A small contrastive image-text model, trained from scratch.
Model: 64-pixel images, encoder norm batchnorm, encoder depths [2, 2, 5, 2], text encoder width 256.
Training: muon at rate 0.0073, 11900 steps, batches of 256.
Data: trained on drawn human figures in many poses, 195000 training examples, 15.6 epochs.
Rows from block 4 of the image encoder of a small contrastive image-text model, named by matrix and row number. Rows with one number belong to one channel. Each number is 500 + 25 x the weight over its row's rms, rounded and kept within 0 to 999. All counts start at 0. Numbers have three digits each.
After each channel's rows are labels from the 100 images, of 14848, where the channel reaches its highest value: "responds to" is what is common among them. Only what is clearly more common there than usual is listed. The data: drawn human figures in many poses. In brackets: how many of the 100.
# convs0: first 3x3 conv, stride 2 (encoder.blocks.4.convs.0.weight, 208x144x3x3, each kernel summed), inputs 0-71
# convs1: second 3x3 conv (encoder.blocks.4.convs.1.weight, 208x208x3x3, transposed, each kernel summed), outputs 0-103

convs0.58:480422478513499478511470524467488522520476527485488479508486483561518521485499495486524540491508477525496485500490494496479495477491490453521463518522481451537511499480522498439501502477501501482504492501544504468465
convs1.58:533478472528520514514467470547466508512478502508499465512508458463518509528470492517530507508498495525495505545492515397477494492493494525514488564479524496554541541520524469478522498499488496473504498453509480521548527519528499497514503490462491564508494481519535535513484516479534513502495502487538520469530477
responds to: waving (59)

convs0.27:497486492469502495497521473478474531501490470502473472453495493516456460476507515483507525491522497507498519523481569494492478507503481459541473486529493481485507526471463489479484451479493508487465480478462553579489
convs1.27:521513513457494502498497507487514502523501480480517518496510466482506496498466502512478528478524515506488484494518551529522464450475499507489525404502487463508476528554490464475475561503556489529525499497513518520516504530495480510499476494501523494469471499527497486469491466495509488498538505527469526503482500
responds to: walking (41); red top (34); hands on hips (28)

convs0.81:516498489517481517510481474499506509485471462481502519497527498456464443514505472514526523480490490506485490543492503553531519465536500514498484511478494469454466525493473486518504468469499505515498502526484485531457
convs1.81:518502497511492511511541507467524523514494473460511532486506497523492530490489502531487496516492471485498497503484512511507497478573528523480493477512509473500519501500512488499505464509488533542517506513507449521527520494528476520461470440492533540484485509479481482489505495505494501499508480462504475477528522
responds to: red trousers (78); red top (26)

convs0.22:500479509483507481521486435538466507525484503534475468485563511472487481460465456500493530481524492492487564498528543474524496522500506503524487510495479505501490536529478492515488506509455504526485499474493500506496
convs1.22:507499487551510486471557519521463532526481491481483483551513502508492527501472490494497513515509461464522473466537508487484562512514471475487541507511502529521509506477462538510540479516553489494502534507482482517472538498465486492516516527525508510490483475518481509513461448493503465503501450486492522477508495
responds to: arms up (39); handstand (36); pink top (36)

convs0.163:471470477468492498476484471470466469523484465482472500488434487487447481480484518482527522498475470506488510542518491458500504474490516505524472508490494490556482488492501452511503549525450531464442499501545504513495
convs1.163:505476473493490524498478453482512501504507510496499506524480493495531483504532519499513510476514475510493525493542503518515509515500570496497534497527476514499513539513460516469520545530485435496474497504544479501492467460483541507479503490502463497534509501477443503493453532540494508498477513462501557461505491
responds to: walking (47); red trousers (29); star jump (25)

convs0.207:489442512503515493483502505487481500517462502497512480488534501534481490498526509485519504479562498467466500513463540494519501458490489514565508532483466510522470497524490462531510521486505506534508473487510483525496
convs1.207:490528468431480510481516514492482521463503544510430545513506510528503515520480546535518449472491483518532543475514452532559480517468534499511537501517490494485485520479531511452502500517517499555509505498484497541511499509496477467529469498513533473509497446495476515482525534513489477499491509546463550503507513
responds to: hands on hips (88)

convs0.49:483470500474521497504497484560485427511513505525522493463514508447509507520462477499501485507459447482481579523518538502519486463512453494445508507489503480515465517537450510477525507494488507489465534518504511464520
convs1.49:516464511525510513479500477534538489510504496471512564476481473498520503495479498501469484493509507540543486528512491508487494470512507520519502504523484521480518510484507554449521494507511484549505521513556507536524504485521485444490519541480463492533532500542513533496456494505457486501490473540501511457506510
responds to: red trousers (51)

convs0.190:501435468472503484476522482494500519491475508518492455485509500531536446456509523533479525509526498473523482480531496485493530516452472500533495534466498499512477492526520512470465457480440504529485487442490489487455
convs1.190:530509519563512469486478484534512539491479481505540481520519510484510496477522526474491498483511508512467436545469458521481446506498512464501488479470518519503518518489521466530504506506504448505519489481483474501542494518519482498500563491489479548512481495529562564502491495481507475503512499470561479479497475
responds to: standing (39); red top (31)

convs0.172:514503490562501514501510503488480469524519475465527485443481454455506517450490491498549481506486488498499505497538441518503487509492531508506474462512489510471459451520484526485528467518486490494517471496475474513466
convs1.172:489542481500500527495498468537523505528480551537491479493531485469531526477466455474517540537500481525519489454495478422505500479502523476504445524470524503473446510517501487458492507515460547487506471492506529478491470526493582483500487511500476489553522473499508513461486487478476507501492473521533467485527545
responds to: standing (33); hands on hips (31)

convs0.11:481426535499542499504493513500461540543461497468520508520446483515502516469500519489497508498541544504479457435512464480507477500496502483526501455510508506513472474475537522490491464525499477505464503512581489496467
convs1.11:495484535504544502523434460528496509529466521522477471433504466467492555515470502469490539541519507474534503499501500512489492507470498492469501541506500508534492554508477508503489507450500487488484496471508510507513516499500504458511545491442475492541512438508491488465469480474502489497519507486501494495513469
responds to: standing (40); walking (36)

convs0.36:499498515493508486506514505454494476514488519489531503487484518557483473546458507497503492487509449486468452502460461478489477502469449499582496519481503487558449517450506520494477500501492512486471494495559513486525
convs1.36:479485512564508498477514455524468549523487524500475435471474484507502505515468509505468517516520515534526526500525502505537458516546472486511511489538494462495484497491428522518531444466522454495477471464513474523434464516490465484490477490529446513478516483511489504507490527487489515494479502478480507519514479
responds to: waving (47); blue top (25)

convs0.200:505515519542521518486471489486477494515481484473479498490441484413480498511486495482548513494477500473516490494541495467516484485446497493475506508481492499512482521498474533514521565469518509541490522494488519519489
convs1.200:461498476519504466482523524486518467480491523515513487463473515501506487494502498491497460449517474486473509540501512503506514524489510502480504510491479481501511511531502498488481505522519527501516479524546489508490539501485500531465541490423490481516458485444443447513487487453501463504489473607481439475499526
responds to: arms up (81)

convs0.107:510429488468554480500483565469476483511506501517511519519546479523488436521477489506493486489496458490507467528474518534520456496525499499516507506448479452506500519512517520500472462533460511494491472505526517524535
convs1.107:486503470512493504481505487475480520521503511472489482463509504491516519562519480499505543509483534516473549528512510481502540538491468471467502515558488474464508434507522506480487530514491529476463501454471487513492512485519466493521514476535515507536455456501495500482541492473541524502479518490503501537513489
responds to: bowing (62); lying (38); blue top (30)

convs0.51:480454528516481473491469486520507531512478473525474463487513451415499484465501510498483507497526518499529547465482511523488483511487530516489481458511494504502512510478458515533494507493503520498524490473496505531484
convs1.51:537463509513498492507470533478486521523509432521547491522541513456503512507530433502502529457541487517483484493516523566503480483487513505506500469458488498529495552522474546512492519526536491505508508489443514502511491506525474509507532534498512480497515454509531475492494483507481532499531478480489468498527523
responds to: walking (71)

convs0.64:479463459467466468518459508541500466515498495486523494502513482471536496450482516478558471445495502492488570496496556488481505534515480492466496490470484498465500472499482524491483533516490496483505479474482487478515
convs1.64:556494523539511499484459486507491494555530518514469432510487501474517531526490514476490514481482511447514466501507505491477507480552499502474468478476522442521483533481419495470533514497489497508510522473496557478491479501475498484519533557534488523516495524511556495473453487469523530507503516494485528480462480
responds to: arms up (59); green top (29); lunging (25)

convs0.9:500457511523533475500505476497490558484485473468456534493499491528505504515509520452500515480482505534492481535519537500488462487461488532471494508506529481512487519472453435486489494470520515498498538493463498500472
convs1.9:507514476549541512497502508517460530508551521471498492473489496502465515510514472498498528467499538494533546514507475522535435538501559518511523470478474500524453477494468471509491525498499484532506526487473466520493487515478484546479511491492519525482510516495538509477500517517498534501498535483441487465506462
responds to: walking (36); star jump (26)

convs0.30:498449486526542511527525526525516464468452478518502487475519484532476490476485475503494496475494539480529511487488486549505525523475517494492511540460505475488541450533467525503523470507523511514462509494499542505471
convs1.30:534499513532521508498489515556496474509488519477466474491536537473508540543488488500547480513527516476526486478473494462503517446511522509498472485502503553521479485506495491471490464527509477482479483510521540492531475495505520481492487496518509512501510485489524449518511493504494554498533523508509492512467490
responds to: hands on hips (72); red top (30)

convs0.57:449511501501498490497516482498502529528439498500458504481535493490476482523491456515516497481525529493490530538520533515527498546495569481491523491452494507493513487464511496474469488499510488497468495542486443525485
convs1.57:456495482527534500492501533486499473463554524482471496522517498514453473456500484465514508534470480516496516513511473522474549432475517505512525496523482492475479541500511480493561487467514449541483514502470495469518531548502469505456511480496482500491451507488534511483482509541548482494498496501497527489462498
responds to: arms up (34); brown top (28); teal top (25)

convs0.201:452445514495462486490502452493487529540463521515517517500474516475479493464517548486477511498455478497496434446504525488502499513477469488477488527473518499471507464500541517495479445474512473474511511493491502494501
convs1.201:509472498496525488550477468499517531519447503546545496490495470465532515520483483478517488516467464463456506530490494490493544478472462504468510507517525486465473498503547495520542503454503496500471501461499513544528474493488526499484498475469509530470468463498529458499502423472475462503490490520482435527511484
responds to: standing (43); handstand (29); pink top (26)

convs0.148:481465478505506500453483534498494530495516528508521487486470478506500492462492487506540484549476502441497519515464456522530509483521531494524495478491479474473476471522508470508487455494488473494533447514506500514515
convs1.148:504482545493522514511517462523492497534473524506507525544505506483511503499502490478518519496503500508462487551507490474499542516543544523496509474547506471507452493487501445493493522517516500447485510472521528482504496477486532438530522490523500470520478449492523490488476492494532456497494518491529510481399539
responds to: hands on hips (67); orange top (38)

convs0.2:480513513440469493473495474515493532480481466442474550490478523466492523514523528489527514488535516509537480509514492447496490474500489494491502474483502530546506492494495554507483533492524535502520487517517492484427
convs1.2:482512489506472494506480496475487512491497491518467490448500495566471493528523493504483513522509522493516523503507532522499488478507506489486456504481547486485507507516518491512512505438473507545490508495464500479471491493497527491522533487500502514521499493483529496492536527482482564498516519491491520491528494
responds to: black top (73); squatting (34)

convs0.158:499499508498490498505491502506489515487507459461471502495512503500506485478511519495491485512497503491470523530503473416502485450516428467501518459493514522520467508452482431471472487525505470475512493499513457511504
convs1.158:490516498516451513497547465472502532526444503495491484476514537475498547451464497519517515522553520555510489476468513512504506549507500517476516522489523492502500505452501518507510463475497509507462578519449521505469486534481524489524532495513508519512498538498528526516482500536484483497521469474523463502534484
responds to: black top (56); black trousers (46)

convs0.167:513461491474492482473518546476442489461497513496530511470511498523481501435490505490462524481519493501502492492520568470472477472524472501533497500468475538474504534512441488502488512469511539470493477503496475537494
convs1.167:519478491528493519577501504498509528476499497497488525451562536470500528513492501513508489460479489529497521472510490538513469573503507511504497503501542466496529502524493512472458527492452476478504489505484485487468497511453455509517474501531515473454501460483538511469470525538511480496500484488442570508490482
responds to: hands on hips (92)

convs0.159:489487496460521517466439482493474532507504453488491503510482502513478485484530587482534505515496508482517490485482540505474503487509478451479498507466496442473483508470485516483543517484496489470488516453517521536460
convs1.159:524469539501512493482523532471500496515501494532560487509513480475493484473527489492504489504528528472501530485489482486477496527509518451511512502511544461527543499533516488466464546511517523517493523521497493515507460491508518509520524507498538546502525503482504506470497505470517481503503522490449465490574484
responds to: red trousers (61)

convs0.131:534526474465504499469488480464508487531472485481476492493509485504490518486551487467477524508513471499514511506523483507523492497509515533522469475488477516509512550461474509514523525494476510502429500467507534466536
convs1.131:516497498573512472505487524511505452464536505443487486526476479466468515472502453484477503523494488517506506484506474552570490463494576499514501463497506521477475459527525514542518475523536461503487479460478484559481537476496500540504539503508474534430517497463516476526473468519492540494504526507469522448503476
responds to: walking (79); red trousers (27)

convs0.70:546481477530481509452566506508494474464548510532583522463459550475476506485455476500502501484516491509502506500491476533482514528522501522481509518488472458531516522541493533560519495506507533475517484501481500520498
convs1.70:504524499475508488504470516508502503475467503509497563538501487536510496509516546530486477455479475501504507474511504510508481509465514502502516519500501521467518443474493502464465508535459533481592560455515507532520536541497505503509510467511504480487500528507493468505474523528525512501477464546485490454502542
responds to: walking (50); orange trousers (30)

convs0.34:518545510513512500504454429513457552508482491493466476491520475428464474497497539479467545478478500499539539508503550509526481476498494496496490462477490507521486487471507476528501458501452475493476492477450475477508
convs1.34:540520486512506499519516500485496504513502474515528474487476487481510473508511463516478546523516472500482469523523494525539539497518486451509487553428499522489518522460495553534502509500525465486488510518529476556517504539510507508527519534471538484515495520503515538516533427450491435499552470515510501507509515
responds to: standing (32)

convs0.204:470543536481489500485534502506492458488462508485501494480509508448470486446491519493450505485472488478489474502443505465521491459454495512494508539511493482456549473483467486489513470508475468504473514450565506524493
convs1.204:528491466490510475485510468507500492524491516510500496477479481524495511491469502516518525492493514481502525473524496524497473487514489524478512465533504497479478470510465466492472512531559501484485496498550490462500472512495472460486508458514477454456501532500525475502490527508476499500483509492464478488471516
responds to: hands on hips (56); purple top (33); red top (33)

convs0.14:499477461564509544507521504472531481489476472481486526513512529456484477515473495490507508513497463472493470523452502497510489509512462522497482491489471473521486494567461470487521461483494475485512487453484518535484
convs1.14:510504470473493511475509495490490491517507501492515534487506497555527458500478529482490480530518534535451490498501530479521494439509472502472502497484496454501466491467537512479514481471502539502525488475521515527509529528469507455501478486526475438466461504479483486535517551485504491503494473517478527540468541
responds to: hands on hips (60); red top (58)